config.yaml
dataset: "made-up ball-and-stick molecule models"
horizontal_flip: true
encoder_depths: [2, 2, 6, 2]
encoder_kernel_size: 3
encoder_widths: [192, 336, 576, 1024]
decoder_widths: [64, 128, 128, 128]
init: "torch_default"
residual_init: "scaled_by_depth"
nesterov: true
max_grad_norm: 1.0
cautious_weight_decay: true
final_lr_fraction: 0.01
Rows from block 3 of the encoder of a small model that predicts nearness at each pixel, named by matrix and row number. Rows with one number belong to one channel. Each number is 50 + 12 x the weight over its row's rms, rounded and kept within 0 to 99. All counts start at 0.
After each channel's rows are labels from the 100 images, of 14848, where the channel reaches its highest value: "responds to" is what is common among them. Only what is clearly more common there than usual is listed. The data: made-up ball-and-stick molecule models. In brackets: how many of the 100.
# convs1: 3x3 conv (encoder.blocks.3.convs.1.weight, 80x80x3x3, each kernel summed), inputs 0-79
# convs2: expand pointwise conv (encoder.blocks.3.convs.2.weight, 336x80x1x1, transposed), outputs 0-83

convs1.71:37 54 60 25 59 47 34 38 59 54 36 46 69 52 61 44 32 37 44 49 28 53 59 63 49 54 69 60 30 46 41 47 73 40 57 48 42 45 26 31 36 44 62 46 52 63 64 50 31 59 56 48 56 76 56 65 40 34 39 23 42 39 41 58 55 46 42 50 65 44 64 48 64 32 49 38 35 46 51 37
convs2.71:28 57 60 51 51 43 54 69 50 18 35 65 57 61 40 68 53 72 62 51 52 45 64 61 54 59 46 52 47 68 46 35 60 56 41 36 46 71 31 44 60 44 56 68 51 55 59 38 30 54 48 79 57 51 46 58 61 39 37 36 59 45 61 33 43 53 57 27 29 54 51 51 60 52 53 61 61 35 59 62 42 51 56 38
responds to: branched (85); space-filling (71)

convs1.37:48 38 61 27 58 19 52 51 56 65 34 54 58 42 59 54 35 49 75 43 45 47 63 73 54 47 60 46 56 55 56 55 49 60 46 41 37 38 54 53 43 73 43 51 40 65 40 63 56 61 59 59 46 87 71 53 52 38 32 31 30 46 75 50 65 38 61 53 47 42 41 44 53 38 43 49 53 42 56 38
convs2.37:52 54 42 59 52 52 61 62 61 58 48 46 51 31 52 47 65 71 47 71 32 47 44 39 71 52 62 46 65 57 77 71 26 79 45 60 37 59 46 57 35 45 37 61 51 51 44 75 56 40 59 37 55 49 32 47 59 35 35 41 46 44 69 50 58 47 51 39 42 51 23 82 41 74 57 52 22 55 40 69 58 57 45 44
responds to: space-filling (94)

convs1.74:57 62 35 49 57 54 49 38 68 46 36 47 84 48 56 63 27 53 66 38 38 53 25 50 50 46 55 42 29 33 58 55 32 51 47 49 42 41 73 62 36 50 45 41 44 50 44 51 46 56 35 59 48 57 56 56 47 43 52 51 34 36 44 48 90 43 55 46 47 49 27 63 55 33 40 73 63 42 59 45
convs2.74:74 34 49 41 45 59 61 45 34 65 66 23 70 50 39 61 47 25 47 50 62 30 52 82 55 68 39 44 60 47 14 52 49 38 50 60 35 69 46 55 51 47 51 39 38 37 38 66 60 52 52 37 44 39 43 54 57 50 48 40 53 49 33 49 55 52 32 55 34 37 64 36 39 46 85 30 40 73 52 45 43 48 60 42
responds to: space-filling (100)

convs1.27:47 34 46 49 46 37 51 33 42 67 41 53 72 57 39 46 55 47 38 46 35 47 48 28 30 53 51 42 45 35 56 54 41 35 51 60 56 50 50 35 39 47 64 34 56 53 56 38 50 30 48 38 40 43 34 31 40 34 42 24 36 34 62 66 20 51 46 29 59 35 61 25 41 30 44 52 48 49 69 47
convs2.27:42 42 37 54 39 44 49 30 52 34 44 31 37 66 40 55 38 58 53 47 46 53 42 55 36 13 44 58 60 43 36 46 54 58 53 35 41 64 35 67 34 48 41 61 39 52 61 46 60 69 43 40 55 37 63 61 49 57 61 48 58 50 26 44 50 52 64 54 50 67 36 73 22 69 47 33 54 53 43 44 38 42 45 37
responds to: space-filling (89)

convs1.43:84 57 48 33 67 45 46 36 50 50 53 64 48 66 50 60 45 74 71 50 44 54 66 36 35 64 47 42 51 49 58 38 37 34 62 33 54 44 59 58 47 57 56 51 62 55 49 55 59 44 30 58 48 50 40 38 54 50 61 65 59 34 63 85 31 41 47 68 49 44 50 61 60 54 53 70 55 58 77 58
convs2.43:59 74 51 59 31 42 53 70 45 46 53 39 64 46 56 58 52 45 49 46 39 49 70 48 45 38 53 75 33 24 42 52 54 67 58 46 49 44 41 42 60 56 55 59 56 44 22 39 70 43 56 65 50 48 53 49 48 66 56 42 64 43 44 54 37 58 54 67 46 60 49 41 53 50 50 63 61 52 54 58 75 40 46 54
responds to: space-filling (91)

convs1.44:62 44 49 80 23 60 59 78 49 36 45 45 37 52 40 51 53 54 40 68 53 44 49 29 64 64 40 45 51 51 59 53 60 54 59 37 44 43 44 54 57 56 61 59 42 54 49 47 35 54 31 42 32 43 64 52 67 37 32 50 34 57 48 74 37 23 39 56 23 32 24 61 53 53 55 48 51 50 46 44
convs2.44:51 62 54 69 41 43 53 55 29 61 33 49 54 61 61 60 82 41 46 53 71 71 59 52 51 79 78 63 43 43 41 25 36 38 61 37 61 52 36 72 44 67 45 35 64 51 36 60 42 50 53 71 38 50 44 32 42 49 68 72 61 66 63 69 45 43 60 49 40 46 51 52 58 71 41 62 52 38 60 54 54 66 66 41
responds to: balls and sticks (67)

convs1.11:37 59 63 85 52 58 44 60 67 36 43 36 68 51 59 31 57 62 32 64 60 69 50 44 66 56 64 38 53 31 63 56 70 53 58 47 63 42 37 49 43 48 36 66 80 56 60 51 51 57 67 53 65 51 58 69 38 42 54 48 54 50 53 41 31 44 47 61 66 58 58 35 63 63 57 62 39 47 42 40
convs2.11:50 51 38 44 59 44 46 53 74 56 58 45 45 69 26 46 40 50 51 38 52 36 46 65 46 39 43 46 35 40 40 42 26 47 51 49 57 63 50 63 47 47 49 41 63 36 84 66 47 45 59 60 57 63 70 25 40 46 54 51 37 57 35 66 55 49 43 34 26 41 50 50 72 45 46 58 63 37 56 38 58 56 63 51
responds to: space-filling (62)

convs1.67:55 55 53 28 51 43 49 22 26 59 50 38 67 42 48 38 37 41 41 33 42 56 49 36 35 44 41 37 41 40 47 45 18 48 49 46 14 43 55 47 30 45 38 61 34 47 67 37 53 26 38 53 50 50 48 36 39 44 52 53 45 42 47 62 50 48 51 57 40 51 60 60 46 29 34 39 41 29 64 46
convs2.67:50 74 44 44 26 24 69 55 62 49 53 53 65 46 57 54 41 65 31 46 59 28 63 65 53 80 46 55 62 61 73 40 34 54 53 36 43 35 54 46 56 51 74 46 39 67 49 60 41 30 55 44 55 45 62 42 42 65 46 60 69 49 48 52 66 48 40 47 36 53 43 31 25 32 47 61 63 36 48 31 63 49 50 57
responds to: space-filling (76)

convs1.17:38 56 44 56 51 64 42 41 50 37 43 56 56 61 88 47 34 42 58 32 46 33 47 62 46 59 54 53 44 55 52 54 62 37 53 41 39 33 43 47 61 54 53 60 50 40 60 35 47 50 54 57 83 58 53 50 43 35 38 42 76 44 53 54 40 31 48 67 43 45 79 56 83 29 44 46 59 41 51 35
convs2.17:58 46 39 59 40 49 34 49 47 49 48 86 30 57 53 67 35 78 45 52 51 59 48 52 38 51 35 49 50 49 52 48 34 27 45 53 52 44 30 30 45 34 44 34 79 42 54 43 38 42 58 52 54 52 58 64 62 76 41 46 27 37 48 49 46 16 68 67 54 48 31 52 43 50 77 52 58 62 45 42 53 41 36 48
responds to: space-filling (83)

convs1.61:41 56 46 41 62 46 69 53 52 57 45 64 78 57 58 41 45 62 44 56 49 77 52 45 64 77 41 65 48 65 30 40 46 55 48 54 38 41 44 55 36 65 67 47 45 50 38 41 52 41 42 51 76 72 80 52 50 55 56 60 68 57 56 72 54 34 42 60 54 43 62 44 67 50 41 63 59 72 64 54
convs2.61:49 53 41 60 52 61 43 54 50 41 74 68 49 55 61 34 51 61 79 30 28 55 83 76 62 70 49 55 40 76 59 49 53 34 45 46 56 53 50 33 30 63 39 44 43 68 61 55 52 53 57 49 57 77 32 51 60 67 64 60 59 53 85 44 61 58 62 47 54 46 29 64 78 48 46 62 56 62 48 50 46 33 59 48
responds to: balls and sticks (62)

convs1.75:44 61 47 39 40 41 65 26 56 55 54 40 67 58 52 67 48 36 63 32 35 54 46 53 42 58 38 40 45 25 59 58 23 41 54 63 17 53 63 59 52 33 54 40 41 60 58 50 38 21 38 56 49 53 42 42 47 49 34 50 40 37 64 55 62 52 57 31 42 44 30 60 47 38 25 47 63 51 62 49
convs2.75:40 70 39 37 37 27 31 54 56 77 53 52 45 64 42 66 64 50 56 54 30 50 39 66 40 72 47 43 45 42 57 35 43 45 43 42 45 59 55 37 44 40 40 46 67 56 44 60 43 44 62 47 55 43 62 52 57 48 52 24 42 52 60 54 61 59 60 65 67 54 43 22 49 73 31 62 59 61 44 53 52 38 78 44
responds to: space-filling (100); branched (84)

convs1.68:62 29 41 62 58 58 57 46 49 36 40 31 45 60 51 63 33 46 33 38 48 40 50 73 52 28 56 39 51 33 47 40 86 25 56 57 62 51 67 49 43 46 46 45 67 45 44 41 50 40 39 65 66 46 52 64 49 32 43 48 39 49 48 28 79 48 40 56 50 40 61 52 54 35 38 63 61 36 54 41
convs2.68:49 33 49 78 64 36 36 39 49 56 45 47 45 59 64 43 45 47 33 47 73 62 35 34 38 47 42 35 66 40 26 42 24 43 86 50 62 53 64 36 31 42 39 43 74 39 52 43 58 40 37 41 45 66 50 59 38 61 37 47 35 41 53 67 51 23 47 46 52 52 43 57 62 50 52 54 41 59 43 42 43 58 52 48
responds to: balls: twelve (40)

convs1.60:54 43 48 40 59 39 45 43 45 47 32 54 64 70 40 58 43 55 51 59 64 53 60 60 46 49 57 52 57 62 76 64 63 65 65 45 48 42 32 54 66 50 66 32 39 69 36 76 45 42 76 58 54 70 85 70 48 52 63 37 42 48 46 53 71 50 48 63 48 51 41 70 63 38 38 50 60 52 48 51
convs2.60:48 29 56 52 57 42 59 51 48 63 39 50 49 54 58 68 63 52 62 45 52 66 35 18 67 53 75 37 46 37 32 42 47 58 53 62 66 61 64 52 40 70 45 45 52 61 45 43 48 40 53 49 44 57 74 47 38 33 43 39 46 44 50 31 57 53 40 47 46 61 44 44 48 34 46 46 70 46 55 45 49 44 37 21
responds to: balls and sticks (89); branched (82)

convs1.36:35 55 41 41 42 61 48 47 44 43 30 54 47 51 47 69 36 45 20 62 65 35 45 54 58 62 27 39 54 50 67 53 45 46 54 57 63 36 58 69 44 44 26 66 53 51 47 53 54 37 48 46 43 51 61 68 64 20 49 28 34 57 55 53 67 44 54 76 40 50 43 59 48 54 36 77 57 70 45 51
convs2.36:37 56 43 52 65 63 43 39 60 56 45 62 37 31 35 55 45 36 55 38 95 47 52 40 48 59 55 38 44 59 46 36 67 47 40 42 40 54 64 53 31 62 58 49 45 45 64 47 51 64 65 48 50 43 74 43 57 55 59 71 49 45 57 70 43 51 59 43 60 66 56 54 54 41 56 46 52 56 43 33 48 51 32 62
responds to: branched (84)

convs1.14:73 67 47 51 59 51 36 44 57 42 59 62 56 63 50 52 51 51 47 25 55 36 47 42 43 58 57 48 64 57 54 61 78 54 35 53 75 51 36 42 46 33 61 54 65 38 34 47 54 50 53 29 57 36 20 45 34 62 55 42 61 50 58 42 36 49 42 74 41 64 53 65 47 56 62 80 46 39 71 50
convs2.14:35 52 54 50 36 52 72 60 57 40 64 57 43 75 56 67 46 60 56 47 61 33 46 45 41 40 56 82 52 71 66 24 54 55 59 63 55 60 55 40 50 57 55 73 72 56 42 49 49 68 54 44 40 43 54 52 49 44 45 38 49 50 40 52 51 54 37 71 58 58 56 62 45 63 52 53 52 27 55 58 59 61 36 49
responds to: space-filling (100)

convs1.8:53 52 24 42 26 51 50 55 63 51 36 48 68 49 67 72 56 40 38 56 52 60 39 46 61 41 53 48 48 61 47 51 53 41 50 55 46 42 46 50 35 57 29 64 52 52 39 40 49 31 43 37 49 44 69 76 55 40 60 42 63 35 55 30 71 26 55 22 64 26 64 50 57 45 52 47 55 59 50 24
convs2.8:38 48 37 27 69 39 43 55 48 64 48 53 25 53 56 49 49 69 41 55 64 39 44 54 35 54 62 55 52 29 52 64 67 54 38 57 76 53 56 44 55 43 62 39 42 45 49 50 45 37 43 48 49 42 47 23 68 42 29 65 54 33 55 35 44 53 46 42 72 46 60 65 51 52 54 41 50 49 45 48 43 34 54 39
responds to: space-filling (81)

convs1.65:61 50 54 50 54 46 38 49 25 45 54 67 60 50 26 47 46 44 45 62 39 30 49 11 42 50 61 34 36 51 65 53 51 38 26 55 63 41 48 53 36 58 69 60 57 36 68 41 57 50 54 34 45 40 23 40 45 49 38 41 40 27 52 67 38 47 50 46 42 65 52 68 39 38 53 49 45 32 67 45
convs2.65:44 67 41 64 54 54 63 55 46 61 48 62 46 54 33 61 39 46 52 66 43 43 48 59 43 53 54 46 60 34 51 45 35 58 46 48 41 44 56 60 37 41 47 57 46 30 41 70 71 62 29 28 49 49 63 55 60 39 37 37 36 40 46 42 52 50 48 50 58 52 50 52 38 49 49 60 52 63 40 46 63 33 62 86
responds to: space-filling (65)

convs1.56:54 59 47 55 61 54 45 55 57 45 63 53 49 62 31 52 38 35 53 51 47 31 51 74 65 42 74 46 47 28 54 55 52 57 50 52 55 45 57 43 51 45 61 57 61 63 47 44 48 58 59 59 59 31 43 85 45 31 50 37 32 42 53 43 72 54 53 99 40 41 49 59 40 49 29 52 60 56 49 44
convs2.56:61 58 71 58 56 47 38 46 61 30 72 39 24 49 58 55 26 37 35 61 42 62 32 47 38 65 52 39 64 56 54 55 59 65 54 39 42 54 41 67 67 33 65 44 41 58 62 47 42 42 45 43 48 38 99 56 63 36 35 50 46 40 53 46 32 73 46 73 59 52 47 55 34 48 69 56 62 54 62 62 64 45 45 45
responds to: balls: twelve (39)

convs1.15:82 41 45 38 59 40 51 42 58 63 45 53 76 41 35 63 41 53 56 44 44 51 41 46 45 57 81 50 43 53 64 63 51 59 68 55 67 30 68 70 54 59 51 49 73 58 53 36 53 46 60 40 68 62 49 57 43 44 43 53 46 54 42 72 70 45 46 57 74 69 43 53 45 59 41 67 57 57 70 63
convs2.15:58 55 42 60 60 44 63 45 37 77 54 37 39 40 47 30 54 39 64 50 68 56 66 55 63 59 45 51 66 77 32 80 55 59 65 56 50 39 58 42 62 51 48 42 60 21 55 57 54 50 52 53 63 50 67 68 76 59 71 47 51 59 52 42 50 64 39 67 67 28 50 28 32 36 52 43 45 52 45 64 49 74 54 48
responds to: balls and sticks (84)

convs1.28:34 68 54 33 48 54 45 30 49 52 45 64 68 60 69 42 64 41 51 47 28 37 55 51 48 60 64 36 42 59 53 62 43 42 45 26 44 35 27 47 43 45 68 49 55 45 52 42 52 73 54 56 69 59 36 58 36 29 26 40 47 45 46 78 53 44 41 38 49 47 44 55 59 29 55 34 46 38 70 37
convs2.28:62 32 55 53 62 53 52 41 41 35 49 62 59 47 74 39 41 40 50 72 65 55 60 43 46 48 29 45 47 37 36 30 52 31 61 64 76 58 40 71 37 33 64 28 52 43 54 54 61 52 54 67 52 66 74 62 46 84 56 62 45 41 54 31 29 47 57 49 36 65 57 47 81 62 39 58 62 48 44 46 78 43 59 39
responds to: space-filling (75)

convs1.40:48 55 58 40 80 47 55 36 45 68 62 63 71 43 56 52 71 48 50 37 76 65 47 50 73 55 48 45 50 50 44 41 65 56 52 48 59 33 50 55 46 41 45 50 71 45 76 49 43 51 63 59 49 88 54 28 45 39 67 42 57 52 51 63 63 45 57 44 60 74 66 34 53 40 38 48 47 47 59 58
convs2.40:54 72 47 27 61 38 49 59 30 29 40 52 58 51 53 53 50 77 41 53 38 38 38 53 57 52 54 49 50 59 64 62 46 41 34 24 57 47 53 37 74 61 57 55 35 42 31 57 35 49 37 45 54 58 59 50 47 38 43 48 38 51 50 45 41 42 40 39 50 38 32 42 45 58 55 51 57 72 40 44 45 77 31 39
responds to: balls and sticks (79)

convs1.54:57 67 67 50 61 48 40 32 48 47 56 45 59 42 34 25 40 46 52 33 33 50 46 17 41 55 32 52 50 42 46 55 31 47 42 52 42 50 32 58 32 41 64 44 49 59 72 30 37 32 42 35 48 42 51 31 51 66 30 62 35 40 56 61 39 58 51 57 37 48 51 42 34 53 37 45 55 34 71 63
convs2.54:49 57 39 43 65 55 63 41 76 59 35 52 50 30 66 56 48 46 44 64 42 44 46 76 62 51 53 49 60 57 58 57 58 45 51 59 42 51 58 60 70 40 55 47 56 33 39 48 54 67 43 24 63 44 44 64 53 23 50 39 57 74 31 50 78 40 58 62 73 33 34 51 48 44 29 35 46 63 75 53 41 49 35 62
responds to: balls and sticks (84)

convs1.2:63 48 48 57 71 71 55 68 53 53 49 48 29 54 59 70 63 45 66 64 49 54 46 44 51 29 50 40 45 50 49 63 77 44 47 30 50 50 71 47 58 58 51 45 54 37 58 54 49 72 41 72 78 30 55 66 47 44 46 70 53 50 37 29 50 34 52 56 73 46 47 37 63 54 47 62 38 70 43 49
convs2.2:50 46 51 29 63 57 40 41 40 54 38 40 39 40 46 55 73 50 51 50 51 50 27 33 35 48 60 63 59 58 23 53 56 34 40 52 22 46 48 37 42 56 50 52 48 51 43 55 63 40 33 71 40 70 70 75 42 64 66 58 36 42 43 34 38 56 67 38 41 56 61 39 42 39 54 27 41 31 44 53 44 54 47 80
responds to: balls and sticks (91); balls: twelve (30)

convs1.34:58 59 48 45 56 44 50 27 51 38 45 69 46 66 25 54 46 44 66 55 22 43 56 68 60 45 62 48 36 46 55 62 74 57 64 27 54 39 44 49 57 27 58 41 53 46 63 48 31 57 53 65 39 46 49 41 50 44 56 55 54 28 32 61 66 34 55 46 70 56 82 50 48 35 41 42 40 43 55 36
convs2.34:51 45 39 32 41 70 49 59 45 41 76 46 61 50 48 51 46 67 40 62 32 54 45 45 35 44 48 46 47 43 46 61 81 73 77 36 53 46 35 72 58 42 65 64 44 62 63 62 35 62 49 61 45 62 46 38 74 46 57 65 40 47 56 56 28 44 46 46 39 67 47 62 47 44 29 50 39 48 38 58 67 68 53 62
responds to: balls and sticks (78)

convs1.39:53 48 47 44 55 59 39 40 46 56 40 50 43 48 70 55 39 39 68 51 71 51 43 72 44 34 41 68 48 38 46 33 40 54 48 39 49 27 53 44 52 51 44 57 49 40 47 56 39 61 33 72 62 56 54 71 40 41 58 52 64 46 50 29 65 29 56 77 53 49 87 57 69 34 35 41 45 50 35 34
convs2.39:62 47 54 68 43 36 47 36 58 57 61 47 34 47 52 40 31 38 36 53 67 45 52 52 46 42 30 37 30 53 42 34 36 38 42 55 36 55 61 49 28 55 41 40 47 20 59 57 54 52 56 58 45 56 46 72 66 58 28 59 42 54 21 56 45 56 52 51 53 62 35 37 52 53 39 53 36 34 51 31 35 40 57 41
responds to: balls: twelve (34)

convs1.62:64 51 49 66 63 75 34 63 58 66 32 75 35 49 43 44 54 44 45 68 61 49 61 32 45 47 43 64 56 35 47 45 69 56 61 52 53 40 66 47 50 49 66 37 81 44 51 66 26 50 34 36 55 45 54 59 58 46 68 43 27 45 43 52 51 39 80 48 51 41 50 53 29 55 56 62 53 39 53 46
convs2.62:45 78 46 58 56 62 75 41 66 61 33 52 74 34 64 46 43 40 51 63 44 50 61 40 54 70 42 58 47 47 39 53 56 43 29 53 38 44 39 41 74 43 56 44 43 28 37 61 51 50 46 42 52 59 41 53 71 46 53 52 36 58 32 35 36 47 52 68 62 44 45 58 49 67 35 39 42 52 64 76 59 62 39 55
responds to: space-filling (72); balls: twelve (30)

convs1.59:44 33 36 41 16 41 62 55 36 32 48 31 62 68 50 59 38 49 47 46 57 49 43 42 34 44 43 37 56 68 41 52 59 51 66 32 51 46 46 76 63 54 42 55 58 45 35 61 46 57 54 50 74 58 66 47 50 47 34 41 34 53 43 65 52 39 37 72 41 39 27 21 42 41 42 63 46 40 48 43
convs2.59:31 45 37 50 42 48 63 54 39 43 66 53 71 34 50 53 44 70 61 52 39 55 29 61 49 51 90 43 43 55 49 54 54 43 68 55 44 61 46 54 40 40 26 49 53 58 55 60 56 54 34 61 37 49 26 68 47 54 52 35 66 60 51 62 37 48 53 50 33 50 60 54 53 38 68 64 52 51 56 63 39 49 73 64
responds to: space-filling (100)

convs1.16:55 62 47 62 50 35 46 44 24 62 37 46 43 43 31 54 31 28 45 48 27 36 54 47 40 45 39 40 55 40 42 62 65 42 35 35 29 39 57 34 57 55 53 40 46 45 63 41 44 47 33 45 37 38 48 49 39 37 45 50 31 30 61 64 21 43 47 33 37 38 43 56 28 36 39 56 45 44 48 28
convs2.16:55 71 48 62 43 47 38 78 68 89 55 49 48 39 56 48 50 32 40 36 48 43 40 44 55 78 53 50 44 47 60 50 64 75 47 67 40 35 49 36 60 43 66 37 49 54 39 61 61 50 55 53 60 32 60 40 42 60 57 56 51 51 50 48 68 54 27 70 53 43 44 53 35 31 41 34 40 64 59 62 66 61 38 75
responds to: space-filling (100); balls: three (25)

convs1.1:54 69 39 22 64 47 62 40 59 63 35 54 53 49 37 49 61 44 47 37 46 66 28 55 68 40 32 54 36 43 34 32 38 58 46 45 60 37 82 55 40 56 43 49 62 27 44 39 52 60 40 62 60 42 56 54 42 37 55 66 38 39 32 55 52 41 44 45 55 38 59 34 56 30 53 35 27 38 39 40
convs2.1:39 62 34 43 37 44 57 32 42 49 32 54 40 41 61 48 49 59 41 46 56 43 61 41 48 50 33 43 53 68 55 43 50 39 36 50 45 44 62 51 46 48 40 66 44 53 49 59 44 42 37 52 45 49 64 62 75 54 53 50 63 49 53 39 47 34 23 48 54 45 44 70 40 48 77 79 71 62 44 51 37 27 27 56
responds to: branched (89)